Weights of a small sound classifier.
Model: 7.59M parameters, waveform 16khz input.
Rows from block 4 of a small sound classifier, named by matrix and row number. Rows with one number belong to one neuron. Each number is 200 + 30 x the weight over its row's rms, rounded and kept within 0 to 999. All counts start at 0.
Before each neuron's rows are labels from the 100 clips, of 14976, where the neuron reaches its largest size: "responds to" is what is common among them. Only what is clearly more common there than usual is listed. The data: simulated sounds of rotating machines with and without faults. In brackets: how many of the 100.
# u: gMLP up (value half) (model.blocks.4.mixer.u.weight, 768x384), inputs 96-191
# v: gMLP up (gate half) (model.blocks.4.mixer.v.weight, 768x384), inputs 96-191
# out: gMLP down (model.blocks.4.mixer.out.weight, 384x768, transposed), outputs 96-191

responds to: gearbox (49); grinding (34)
u.178,214,182,220,194,226,155,246,213,188,199,243,191,206,233,241,198,207,210,163,256,167,202,171,188,179,211,161,223,174,226,183,231,182,233,137,173,233,225,185,197,170,228,179,216,184,211,272,165,204,236,185,229,193,205,270,176,207,230,172,237,189,232,161,196,188,228,180,234,179,168,170,219,172,147,190,196,188,198,189,229,176,209,262,241,212,192,248,223,234,175,178,196,185,236,183,211
v.178,231,199,274,217,187,189,221,137,231,273,177,266,163,176,177,164,194,177,198,188,274,227,205,225,189,187,180,158,176,258,202,223,225,199,236,185,218,181,240,182,196,174,212,178,203,194,226,190,206,211,218,204,189,222,152,212,214,147,225,198,214,204,222,203,217,207,174,188,169,213,232,162,224,187,225,233,162,194,180,173,177,231,213,225,194,166,171,198,178,206,197,120,270,204,162,230
out.178,212,188,220,131,227,238,185,211,177,200,179,158,204,193,174,174,205,140,205,170,234,212,206,177,226,239,222,163,211,132,193,180,228,188,236,233,184,184,192,208,164,197,188,204,252,208,189,214,190,185,192,191,220,183,151,198,177,217,213,183,234,212,185,235,223,185,179,185,235,219,145,231,250,180,223,201,185,202,203,169,143,200,150,144,233,259,245,197,193,197,207,237,178,172,221,202

responds to: electric motor (99); air leak (37); thin (high-pass) (35)
u.705,220,191,169,260,192,204,216,200,186,234,143,238,198,263,167,212,188,229,242,181,197,244,189,201,216,195,164,181,207,211,220,241,193,194,185,213,186,155,207,173,95,245,206,225,187,159,257,173,146,194,223,165,200,222,141,143,182,198,225,171,207,190,241,242,113,170,171,202,212,229,201,222,172,224,114,228,213,198,213,217,237,158,192,206,171,179,186,270,204,202,215,163,211,252,157,156
v.705,155,181,218,220,224,226,179,212,157,196,205,182,224,165,188,205,150,194,213,175,144,178,156,193,215,225,217,204,174,158,242,214,151,228,189,176,188,212,174,226,165,223,177,209,175,196,239,196,196,195,186,205,255,216,194,198,148,182,223,186,230,179,188,174,174,176,113,195,135,204,180,108,189,214,140,184,176,173,156,196,184,202,252,204,240,218,174,190,208,217,191,190,205,184,182,204
out.705,206,212,149,173,178,199,185,173,190,258,152,219,222,252,214,152,183,236,276,207,203,167,248,179,237,176,181,216,260,253,227,165,276,226,201,215,154,227,223,126,267,185,197,223,143,191,173,182,213,219,178,237,172,205,217,184,215,232,226,191,220,201,176,208,213,198,178,205,230,187,198,216,154,166,248,178,174,203,243,156,304,179,172,255,191,185,185,294,223,207,184,185,217,238,216,149

responds to: state: normal (75); piston engine (73)
u.421,216,229,172,188,236,193,176,180,188,191,184,184,210,233,248,247,190,192,194,205,202,203,191,128,180,156,188,184,208,205,203,234,233,221,202,199,207,250,215,199,243,200,239,186,184,132,136,187,213,168,224,235,163,237,130,114,201,228,229,242,198,205,237,160,192,181,213,233,248,190,213,238,187,250,217,212,252,176,204,197,213,164,227,175,139,249,129,199,195,244,164,226,205,177,227,177
v.421,206,192,251,263,210,170,193,210,192,179,183,231,172,204,170,151,168,112,230,223,216,210,241,213,215,174,173,209,184,197,185,269,213,196,180,208,211,200,184,224,214,211,184,230,240,184,189,209,221,184,263,200,193,183,205,194,216,192,254,174,158,216,167,172,170,199,246,166,195,210,212,205,173,169,190,251,227,186,231,221,222,252,280,159,173,258,227,233,172,194,172,243,164,215,217,172
out.421,155,222,181,168,150,248,198,229,168,225,194,147,230,204,224,200,203,236,225,211,197,170,157,117,236,199,224,182,174,211,220,186,172,194,151,178,223,220,198,172,192,198,221,149,222,241,198,163,265,190,183,230,234,213,229,176,176,161,150,189,243,189,186,207,213,157,200,150,175,198,191,230,150,238,229,241,195,140,266,192,215,183,203,186,199,205,243,200,177,158,198,198,277,205,235,235

responds to: fan (32); thin (high-pass) (30)
u.444,231,190,231,169,179,179,222,226,211,197,157,185,237,194,243,168,227,229,220,219,110,207,181,195,223,211,245,217,221,206,178,145,207,230,109,202,242,218,207,198,220,196,181,244,194,198,237,208,190,133,138,140,191,167,211,156,170,241,195,186,228,220,222,161,222,195,235,186,204,167,219,193,258,211,237,183,205,211,214,221,178,200,206,196,228,228,224,234,152,225,164,206,217,205,214,179
v.444,220,216,186,196,198,216,199,205,219,222,214,264,257,220,186,184,250,223,173,220,240,172,209,297,183,220,215,214,211,163,203,167,205,175,165,142,191,192,181,196,222,212,153,192,179,167,185,147,166,248,152,177,212,180,203,220,237,152,204,194,206,167,244,249,180,201,221,201,210,256,162,237,200,179,170,195,238,147,244,179,207,235,189,198,206,162,164,169,218,182,192,222,162,122,189,215
out.444,216,229,172,173,245,268,197,155,155,241,182,205,156,188,157,201,216,239,155,200,241,209,247,180,236,171,220,236,199,217,224,209,212,216,228,134,175,149,215,197,161,187,271,239,174,160,167,173,228,147,184,112,193,207,165,257,248,224,180,221,188,220,168,186,153,180,202,207,181,200,208,201,133,197,177,240,231,239,236,228,188,218,173,175,195,163,177,137,85,191,217,253,198,150,229,237

responds to: piston engine (39); electric motor (35)
u.112,158,253,228,186,206,203,196,221,232,226,222,169,219,212,221,227,230,191,170,228,206,197,220,183,193,186,201,228,215,209,147,193,195,201,149,210,238,179,218,147,214,173,199,201,212,167,190,175,189,231,239,199,208,239,183,205,128,227,207,229,207,171,182,202,173,224,161,193,160,175,209,202,219,233,195,159,218,248,222,253,157,154,179,216,185,249,176,210,148,201,209,190,239,213,199,249
v.112,209,218,233,193,195,183,211,268,251,191,187,141,185,290,174,212,177,238,181,207,220,235,175,150,229,143,212,242,165,173,229,164,206,184,173,178,226,213,220,159,190,193,217,244,165,224,186,240,231,178,228,193,176,290,233,188,183,212,155,177,199,176,172,170,239,264,168,209,203,172,160,164,239,199,216,198,296,148,234,246,279,187,261,213,189,220,185,196,210,197,187,209,176,172,220,239
out.112,171,243,161,233,223,191,210,176,212,186,234,147,192,189,187,185,258,197,148,178,170,232,230,198,196,211,231,207,205,202,184,217,175,189,187,197,235,233,188,233,189,275,250,239,250,198,192,195,186,198,238,188,244,204,193,159,202,241,197,155,156,160,232,167,132,177,151,174,180,195,191,216,245,249,230,201,232,191,244,194,202,208,199,201,215,199,127,220,241,217,196,178,163,174,249,152

responds to: piston engine (91)
u.767,236,208,208,273,207,176,211,191,203,145,256,206,261,221,228,219,221,177,166,204,180,195,225,212,213,187,204,218,198,210,223,195,212,157,250,195,143,212,210,158,205,152,201,236,185,237,217,216,204,224,202,226,216,166,206,198,174,247,223,185,227,206,195,221,183,169,173,236,217,182,165,213,235,158,210,193,223,184,257,191,187,140,197,216,182,210,159,220,207,204,250,165,260,189,193,174
v.767,195,201,188,162,203,242,183,125,227,214,163,212,202,202,184,162,295,221,189,189,225,219,218,231,172,268,200,170,240,198,237,213,196,192,142,247,207,231,206,217,199,178,123,152,201,200,143,227,196,245,210,228,194,211,224,202,148,182,179,196,243,224,199,228,213,189,194,137,197,198,193,188,203,177,212,203,204,185,190,192,162,176,239,243,152,199,217,211,192,131,216,183,183,161,228,185
out.767,185,219,183,191,214,244,198,199,177,228,169,191,141,198,203,174,190,190,245,219,264,236,209,184,159,166,168,190,239,238,185,246,163,245,182,209,225,216,195,247,212,206,186,149,186,158,193,254,169,169,186,194,272,223,175,189,178,210,195,218,213,158,250,199,213,175,198,168,196,191,185,216,214,230,212,185,219,200,186,228,196,205,241,218,182,157,180,246,232,191,157,190,130,214,176,201

responds to: electric motor (36)
u.644,199,209,238,192,206,199,268,218,194,201,171,210,159,161,203,214,259,220,203,206,115,142,225,225,232,242,231,178,231,205,271,142,176,193,226,228,170,210,173,190,243,159,188,186,237,208,224,222,204,183,180,186,225,174,181,151,115,247,199,231,186,183,217,205,184,208,200,179,169,165,197,156,253,205,183,201,224,208,152,172,198,169,252,188,174,182,218,206,188,212,201,153,229,231,189,203
v.644,219,202,250,196,158,217,168,168,162,255,193,250,197,195,199,208,185,181,182,192,203,163,243,232,174,194,205,182,213,203,160,216,281,232,171,102,244,254,239,245,198,215,211,256,220,197,229,165,184,232,188,188,175,180,253,206,171,181,204,236,197,213,191,161,191,223,217,219,186,172,198,166,202,153,177,221,196,155,154,236,234,188,177,165,214,189,217,252,198,188,155,168,168,209,202,201
out.644,187,189,254,240,204,228,202,189,165,208,240,188,199,205,211,211,161,181,195,218,185,191,172,160,212,175,226,182,185,203,223,200,202,209,159,193,193,195,160,203,227,241,166,221,203,183,208,202,232,170,194,199,168,143,185,165,236,194,249,164,197,233,222,176,180,186,201,175,257,202,211,238,177,229,151,235,170,262,250,240,229,212,170,186,170,189,178,210,204,174,241,228,191,204,193,242

responds to: electric motor (49)
u.131,210,211,164,186,166,196,154,161,184,170,220,191,221,187,281,174,226,211,178,201,217,209,231,164,197,184,228,168,221,205,217,235,191,176,257,202,198,215,218,177,231,207,265,228,189,213,244,206,169,213,240,172,238,168,207,264,215,218,226,245,197,249,238,216,190,177,221,163,164,163,181,198,232,179,204,201,193,206,189,227,194,207,202,241,186,232,198,180,168,212,201,203,186,208,246,196
v.131,194,159,220,202,169,199,216,171,192,208,188,177,246,131,279,232,182,213,196,215,216,194,186,202,200,220,174,164,282,209,196,219,168,205,222,193,155,188,227,166,186,165,205,216,151,245,230,183,217,201,180,173,193,164,163,213,170,232,190,226,206,230,256,222,202,201,220,214,224,230,180,200,199,244,105,195,189,233,209,202,196,235,196,155,236,243,208,162,188,192,195,160,182,221,180,186
out.131,175,123,129,207,277,142,212,178,241,224,238,217,177,232,189,154,188,223,147,124,244,217,156,202,179,186,199,136,207,231,179,188,208,222,224,247,206,191,195,172,286,175,215,233,158,208,203,211,226,189,147,219,186,203,218,216,230,171,209,241,175,208,208,205,196,171,190,202,204,214,154,183,206,140,160,224,264,245,171,175,190,246,185,233,186,204,266,152,210,225,189,216,194,186,140,179

responds to: gearbox (37); fan (35)
u.322,149,183,206,207,267,202,104,159,198,213,220,202,221,174,234,219,293,204,143,169,201,191,185,184,229,188,211,234,248,146,189,195,221,147,217,207,176,209,199,274,143,200,242,215,172,209,198,258,216,235,194,201,169,206,195,245,226,197,203,273,189,164,180,235,187,196,225,207,237,169,210,189,180,171,193,206,214,261,252,160,180,244,166,202,213,227,183,216,216,169,191,221,214,213,232,223
v.322,153,163,209,155,171,208,162,205,172,213,149,233,158,198,191,218,192,200,231,187,181,207,210,189,219,209,199,162,215,234,173,190,201,246,192,214,160,236,217,172,202,199,171,244,220,245,213,251,170,173,214,151,208,165,254,211,215,175,185,243,196,158,227,184,147,158,224,221,174,168,116,243,201,154,164,184,206,240,181,109,196,200,213,227,150,227,195,215,204,261,182,195,195,202,187,267
out.322,220,154,203,218,217,228,260,231,189,167,175,139,194,185,178,159,187,241,214,227,242,202,202,185,168,241,177,185,178,212,203,168,190,237,184,211,178,208,234,180,220,244,143,201,261,159,176,213,175,193,191,168,169,125,119,169,178,188,188,247,133,262,168,234,215,149,207,145,150,214,208,202,196,241,171,162,215,218,200,206,280,209,239,217,187,182,254,198,225,168,232,190,245,150,163,168

responds to: piston engine (36)
u.140,234,191,199,234,179,184,155,255,179,189,255,160,216,218,211,188,184,179,211,196,238,219,178,168,209,182,234,237,174,203,153,134,211,207,180,222,208,200,203,194,223,255,199,210,169,210,201,213,145,197,159,204,236,174,205,198,202,239,190,156,212,170,157,132,188,151,208,174,223,211,210,200,202,229,184,175,214,234,195,190,174,205,188,178,180,178,194,149,158,176,231,173,219,217,145,171
v.140,169,180,191,215,172,159,230,250,160,182,240,199,210,178,190,234,157,155,169,156,230,209,181,228,192,191,187,225,160,211,212,185,213,212,236,210,160,242,193,178,216,254,187,139,180,220,212,165,222,177,162,150,185,141,200,247,152,237,215,166,163,169,190,216,226,224,230,183,213,171,224,217,178,198,156,218,179,195,167,195,173,222,246,211,180,201,165,207,189,206,141,254,152,222,220,165
out.140,156,180,167,218,204,218,233,154,174,194,203,215,212,196,265,225,159,166,181,212,209,160,201,248,204,180,145,208,263,219,245,209,209,176,196,213,213,198,194,271,165,196,178,222,207,178,162,203,221,220,248,213,253,175,223,177,214,219,203,222,225,191,247,200,185,237,217,233,153,191,189,187,206,209,228,180,160,204,229,185,178,212,177,219,220,237,221,205,212,237,180,188,222,168,227,212

responds to: state: normal (71); piston engine (69)
u.537,208,170,205,143,225,212,212,247,194,180,177,177,226,222,199,182,198,163,211,195,239,164,229,191,189,224,221,197,140,166,109,222,233,204,195,216,186,194,294,201,211,181,215,264,224,210,232,174,187,190,226,202,235,218,165,208,152,222,170,253,238,212,178,245,218,178,200,140,227,163,265,276,209,214,181,226,224,218,174,199,204,137,184,190,150,167,220,169,229,225,185,210,209,231,179,204
v.537,212,159,182,180,136,237,231,267,200,184,272,242,246,191,225,268,179,216,174,164,215,142,226,262,217,212,244,267,226,204,166,196,168,211,236,229,162,224,217,213,224,216,199,251,192,254,249,195,204,193,228,171,188,193,266,238,182,207,206,161,163,198,180,250,251,235,174,222,218,179,223,231,169,193,206,229,225,242,214,210,210,231,186,222,189,234,195,240,224,219,192,169,195,240,193,206
out.537,171,162,178,254,157,177,166,171,213,169,213,195,158,188,186,161,180,243,185,173,148,134,210,190,243,258,187,191,235,222,245,164,202,180,226,169,178,191,184,197,220,185,194,139,215,192,210,198,178,225,139,181,194,178,183,205,140,218,192,186,142,243,174,176,206,195,153,249,277,195,150,212,166,171,225,173,211,225,178,184,175,173,227,207,207,206,213,258,246,196,238,198,169,191,205,231

responds to: electric motor (74)
u.127,188,230,259,217,193,259,240,171,180,192,182,194,203,213,242,203,180,188,180,224,178,192,236,189,182,164,228,171,216,226,259,217,211,176,196,213,194,172,166,178,201,222,202,237,197,231,210,236,245,185,198,191,255,191,195,242,163,263,203,171,211,183,90,219,199,160,157,156,224,161,183,176,170,239,212,189,227,218,197,210,156,198,227,213,254,256,176,174,173,223,215,232,203,234,166,141
v.127,175,193,224,166,249,186,246,243,206,224,220,189,185,178,213,175,212,196,135,195,175,199,218,225,207,202,229,217,192,179,206,155,204,190,264,183,160,166,198,224,167,219,211,215,195,251,133,213,194,233,180,186,231,226,217,174,161,252,186,270,175,243,216,164,234,231,138,148,153,189,210,193,174,193,255,183,209,167,207,223,195,237,209,194,227,188,174,219,224,186,149,182,160,200,202,220
out.127,188,207,172,160,168,184,223,223,216,215,285,195,172,250,204,190,210,229,212,182,203,204,201,247,200,205,162,186,204,196,214,202,247,205,210,208,209,161,212,175,218,226,221,245,181,187,241,244,221,216,164,214,180,213,187,216,208,203,228,242,187,186,217,197,178,197,213,206,253,202,201,161,193,194,218,216,204,201,188,238,198,201,172,220,200,209,258,181,204,204,164,190,192,225,239,206

responds to: electric motor (66)
u.499,201,191,210,217,154,206,232,165,226,213,228,196,202,203,256,107,196,218,170,139,230,161,184,204,244,158,165,203,227,187,181,259,224,219,221,161,161,185,207,218,165,169,234,243,183,210,198,229,130,221,167,211,184,186,239,192,202,202,183,212,170,172,212,204,194,203,200,151,207,134,218,194,237,221,190,309,144,201,218,226,180,194,179,207,189,187,261,236,175,194,204,132,207,202,197,191
v.499,201,189,213,224,189,231,243,155,219,149,189,169,183,167,210,160,211,177,186,168,249,229,168,168,215,249,233,229,232,228,198,202,222,193,201,215,231,221,224,225,155,184,205,218,197,235,205,166,213,199,248,200,220,150,188,189,195,250,145,228,264,191,211,247,170,249,242,190,209,148,213,170,214,191,171,178,119,188,196,173,240,206,198,212,179,200,202,167,158,196,149,270,244,223,153,177
out.499,180,213,196,179,208,167,209,182,252,181,203,181,182,182,249,167,227,163,157,188,177,200,212,265,234,177,243,179,184,196,189,183,205,198,202,186,201,216,170,182,250,231,150,178,187,205,202,244,183,174,205,214,151,179,179,216,221,124,222,224,260,228,219,185,228,211,204,161,226,248,235,175,196,199,218,218,218,222,141,232,181,249,209,196,202,181,194,224,208,220,204,176,234,201,203,186

responds to: electric motor (33); fan (33)
u.482,231,223,224,208,228,135,254,168,254,183,209,253,187,214,198,215,171,182,181,156,188,163,171,227,208,184,168,225,168,244,177,187,182,227,193,204,213,147,207,182,205,209,202,239,195,228,202,211,197,185,176,230,178,212,210,224,194,233,192,241,192,264,259,160,163,159,217,205,169,203,175,192,191,223,165,136,230,241,194,229,196,227,207,213,212,166,220,188,259,214,231,246,197,151,189,212
v.482,211,184,248,231,144,190,172,169,221,227,242,213,276,225,193,220,165,207,196,205,206,188,185,187,192,223,204,174,145,176,195,198,199,241,235,201,166,217,194,183,232,192,213,206,197,213,173,210,188,225,232,159,173,223,208,209,225,209,203,221,270,208,240,226,196,163,207,210,194,199,234,200,201,207,201,194,192,190,228,212,166,229,171,186,187,183,200,220,161,157,231,182,151,183,194,208
out.482,174,216,201,250,194,179,215,170,182,159,209,186,214,181,184,191,175,200,180,195,208,242,185,222,238,135,173,229,163,210,237,177,219,210,226,162,205,187,210,192,187,185,163,163,187,187,228,205,157,233,243,167,195,224,200,165,177,268,206,216,241,180,161,234,174,213,180,188,238,240,145,193,174,251,149,137,203,199,241,186,197,226,222,166,218,157,172,239,181,148,237,218,203,174,246,184

responds to: gearbox (93); speed: slow (62)
u.166,188,227,197,211,223,197,155,251,174,218,171,199,151,157,188,225,209,167,201,192,196,219,210,186,225,232,229,201,177,242,186,194,220,198,194,190,231,188,146,252,165,209,192,204,168,228,228,202,157,230,145,161,220,192,184,229,224,178,180,200,197,179,221,200,201,215,198,221,203,210,178,170,210,165,131,240,218,161,180,209,206,226,170,160,227,193,169,160,204,246,163,204,228,227,186,209
v.166,188,190,145,137,190,195,159,191,209,240,205,171,195,163,195,170,182,125,264,172,231,264,221,220,205,185,174,208,240,183,234,166,254,251,245,222,238,152,194,212,184,201,188,169,213,213,210,267,252,181,222,199,210,165,208,232,181,196,194,178,204,207,244,174,181,229,228,181,168,171,204,202,252,200,197,176,224,234,176,260,211,208,224,217,178,194,165,211,203,209,218,146,163,149,205,273
out.166,191,177,205,230,188,181,212,231,216,160,156,189,252,229,235,223,223,234,220,144,225,188,216,123,198,221,209,134,155,183,202,209,213,215,226,214,194,241,209,247,229,207,267,186,181,153,217,191,167,179,206,210,208,213,166,217,240,159,235,150,206,185,206,186,223,175,200,198,215,175,217,154,230,210,135,187,183,195,207,168,249,175,208,234,179,144,176,242,168,206,174,168,178,239,191,143

responds to: speed: slow (87); turbine (65); speed change: steady (60)
u.176,206,233,236,179,157,206,179,244,242,179,177,178,226,165,189,192,190,182,187,248,184,221,189,214,174,214,165,191,162,215,184,228,201,241,189,192,163,203,190,220,222,202,165,147,224,230,164,217,159,175,198,190,207,187,208,203,202,215,235,197,209,223,211,164,218,141,223,146,171,183,189,223,202,204,215,176,224,200,183,155,214,245,250,216,255,154,269,203,189,172,190,183,174,219,238,248
v.176,202,147,188,157,153,226,227,138,170,221,236,176,211,226,195,166,172,249,207,176,201,206,221,187,199,175,208,155,192,234,126,248,219,189,172,188,182,186,267,210,180,229,198,164,210,169,217,193,225,213,260,186,176,244,151,193,186,183,204,211,204,244,230,223,262,205,173,168,255,199,200,157,219,192,202,193,185,150,200,254,213,212,149,211,215,236,219,232,208,182,223,227,182,183,218,219
out.176,244,225,201,202,200,238,173,228,236,265,217,232,273,207,191,209,210,208,269,171,230,161,228,201,170,165,202,208,230,197,136,179,211,181,224,246,215,197,221,243,174,183,197,190,181,137,198,188,179,235,187,197,204,199,195,190,148,189,199,180,183,191,266,206,223,200,204,264,240,242,180,160,242,181,197,143,155,196,199,225,199,202,216,239,228,227,236,241,223,219,161,196,210,157,226,224

responds to: gearbox (37)
u.121,171,249,206,217,196,188,227,154,236,181,215,164,186,174,152,226,192,219,154,265,158,195,167,264,188,273,213,211,194,158,191,190,210,290,253,150,207,218,174,255,198,164,199,180,195,203,161,226,211,250,173,182,182,200,221,186,198,190,183,212,182,234,154,271,160,174,176,181,217,222,144,172,230,176,211,211,161,204,171,174,197,251,186,207,215,190,222,201,207,183,160,169,235,162,224,232
v.121,188,150,219,176,207,172,157,179,225,201,259,190,201,225,199,249,214,185,175,201,148,224,202,180,260,215,191,240,252,214,189,200,208,150,219,218,154,138,150,182,164,236,216,193,225,198,209,212,189,218,222,203,200,251,159,205,201,160,271,214,172,205,110,183,232,186,228,136,193,216,214,204,186,198,181,235,227,157,206,173,190,207,188,205,141,199,200,207,220,186,221,193,209,177,233,170
out.121,227,183,226,222,220,211,196,215,139,204,261,146,180,206,279,197,238,196,237,212,180,221,253,149,177,179,197,124,196,164,203,192,169,168,161,269,131,207,238,179,179,260,205,195,137,203,175,167,193,221,225,217,222,212,203,205,162,164,207,209,236,170,237,214,216,196,179,207,154,215,216,177,213,245,194,161,211,217,256,237,174,188,188,209,197,182,210,172,202,193,183,230,178,233,224,184

responds to: speed: slow (79); turbine (61)
u.361,218,221,188,207,123,181,173,178,171,213,203,204,235,250,216,177,227,164,190,226,208,223,252,217,175,218,194,235,156,199,229,208,201,170,195,240,193,187,148,224,171,197,251,236,171,114,199,223,198,235,168,173,195,166,159,252,151,161,214,169,219,195,238,194,182,137,228,211,246,167,173,176,164,199,251,184,153,235,201,210,232,214,201,210,204,162,237,211,197,264,258,167,257,225,230,128
v.361,209,176,214,192,224,200,165,221,231,204,190,191,167,183,196,184,194,251,187,215,209,212,196,186,184,161,197,205,211,177,161,193,182,179,206,169,128,209,189,182,218,209,188,191,244,210,213,232,156,218,197,148,262,177,148,200,229,155,234,213,227,153,200,219,178,209,228,231,242,261,275,220,177,182,236,182,207,219,179,197,194,203,211,219,170,193,166,228,213,179,257,216,173,170,242,179
out.361,121,182,217,201,240,239,232,169,200,216,215,190,248,240,220,237,174,133,194,194,210,174,186,141,216,242,211,167,210,198,221,233,210,230,168,204,174,206,153,210,207,250,175,229,261,237,230,219,240,164,210,138,195,228,238,185,183,204,250,246,185,148,186,237,186,209,180,220,170,212,170,134,212,168,214,199,181,178,183,173,170,179,200,155,204,186,219,191,200,189,224,237,202,221,235,161

responds to: piston engine (45)
u.596,195,177,188,206,152,184,234,241,213,203,190,180,196,191,196,174,224,149,221,191,237,131,210,205,201,115,148,248,167,196,207,150,191,214,221,229,168,158,230,180,183,169,192,189,148,184,177,172,195,250,158,215,201,182,158,231,173,190,233,196,168,173,197,245,266,189,193,181,190,232,222,209,307,198,220,205,174,226,192,224,218,213,211,209,146,209,209,199,200,213,165,129,187,191,179,223
v.596,220,223,246,193,209,188,131,202,231,213,150,196,173,205,159,174,214,259,192,201,197,202,146,232,193,217,218,181,157,224,204,302,212,173,233,166,195,214,247,201,247,204,183,192,201,131,196,161,236,187,197,228,145,249,197,166,203,179,217,232,227,229,205,224,205,248,180,192,190,207,208,170,253,205,183,209,174,125,219,185,156,217,171,204,192,207,172,225,189,158,184,155,217,224,178,234
out.596,234,182,148,206,216,245,211,221,183,176,221,191,208,193,235,215,204,264,174,184,178,262,259,167,177,178,218,183,242,212,219,210,236,200,204,212,175,210,215,191,208,186,151,175,177,240,236,195,215,108,167,232,215,191,225,216,209,199,207,202,206,192,200,205,184,213,203,177,260,129,231,148,160,217,244,198,223,133,269,184,173,166,196,179,209,244,163,181,239,194,219,167,248,213,256,166

responds to: gearbox (35)
u.317,208,205,184,215,222,191,175,147,223,199,169,203,222,219,207,127,220,127,196,204,151,185,175,260,172,123,236,216,185,187,172,237,203,188,162,228,214,217,232,228,159,200,188,188,202,228,190,158,193,248,201,221,101,241,216,197,201,163,192,194,220,236,185,165,173,258,172,208,186,175,200,181,175,226,191,226,211,199,164,196,175,193,218,158,204,191,227,161,190,267,239,155,156,198,239,164
v.317,210,248,195,205,206,188,206,181,158,206,200,164,169,221,144,157,205,191,208,152,201,171,184,217,181,157,169,182,217,188,213,252,201,240,205,176,162,174,165,205,168,231,179,173,216,224,235,220,129,200,205,155,99,199,200,254,209,213,217,132,215,224,209,156,197,178,170,210,239,135,213,217,208,247,161,218,186,220,184,210,215,206,191,230,205,210,194,173,171,240,195,196,224,171,141,189
out.317,110,211,213,210,140,235,207,238,233,194,196,235,136,226,215,189,186,219,211,198,226,231,228,218,179,217,174,191,233,180,194,167,236,190,201,154,245,197,184,204,215,218,278,209,213,222,167,198,170,227,181,165,252,178,163,191,227,202,192,162,179,173,216,214,250,208,236,157,235,235,211,232,213,192,202,171,185,204,219,222,175,167,194,260,220,170,176,224,203,161,223,272,214,181,159,205

responds to: gearbox (71); slowing down (62)
u.144,213,226,255,213,251,246,176,211,207,233,210,184,175,200,178,162,228,167,188,196,160,254,215,232,220,178,238,211,243,188,271,257,155,200,250,244,149,184,292,180,224,179,180,167,188,150,255,214,192,204,222,217,212,187,189,185,228,252,179,223,224,200,151,201,165,214,190,187,216,203,162,217,184,200,224,204,234,204,207,201,198,234,256,206,253,193,178,186,209,231,176,176,160,224,219,151
v.144,238,209,205,188,197,261,168,156,231,203,280,229,190,198,227,84,238,234,175,230,178,250,212,161,176,181,181,235,175,153,202,188,178,185,204,180,224,158,236,216,202,205,233,192,164,200,191,199,226,245,207,231,127,180,192,204,173,187,232,191,167,213,205,228,196,181,217,185,253,141,201,196,214,213,230,184,208,196,265,161,215,216,241,226,187,196,236,192,225,188,196,137,204,183,257,283
out.144,200,229,218,159,161,192,221,198,169,172,189,205,203,192,189,207,223,179,207,213,187,157,171,244,152,181,236,212,243,209,206,206,264,205,191,224,204,142,230,163,190,197,229,244,204,144,160,208,197,206,262,238,137,218,228,184,183,197,142,240,186,115,253,227,236,196,188,179,270,189,224,173,229,183,137,195,192,189,231,166,155,239,202,241,204,205,199,216,159,196,221,211,248,231,221,147

responds to: electric motor (68); speed: slow (61)
u.152,214,239,227,186,197,195,195,179,179,190,196,198,211,167,216,189,223,230,181,218,215,164,222,203,232,245,201,183,191,223,166,203,176,179,207,198,212,163,177,152,206,176,220,205,214,231,235,222,204,223,171,208,125,171,161,145,191,191,197,175,237,210,266,233,225,145,202,220,188,240,198,136,165,176,228,237,189,235,201,214,191,190,151,263,236,200,224,239,243,219,203,209,201,159,145,174
v.152,199,193,213,239,206,204,186,235,215,245,248,185,261,164,246,185,147,209,211,197,165,188,238,183,177,263,209,169,188,230,162,187,219,177,185,191,240,209,231,228,179,252,180,270,249,163,226,198,228,237,171,225,187,174,233,210,193,194,188,193,151,177,192,147,199,192,205,177,215,129,241,219,229,193,174,209,212,174,198,195,143,164,207,256,205,247,273,170,177,202,222,195,196,183,210,204
out.152,261,194,203,157,166,185,235,226,197,230,202,233,199,164,211,167,194,206,245,195,165,224,179,214,156,211,208,183,213,234,104,151,169,170,176,237,137,225,264,219,194,179,196,205,164,221,211,166,156,214,190,206,208,122,217,185,193,174,264,212,189,166,207,220,251,211,197,223,202,228,219,247,211,217,210,153,216,185,146,152,232,249,223,198,219,243,234,190,251,183,161,200,180,209,162,165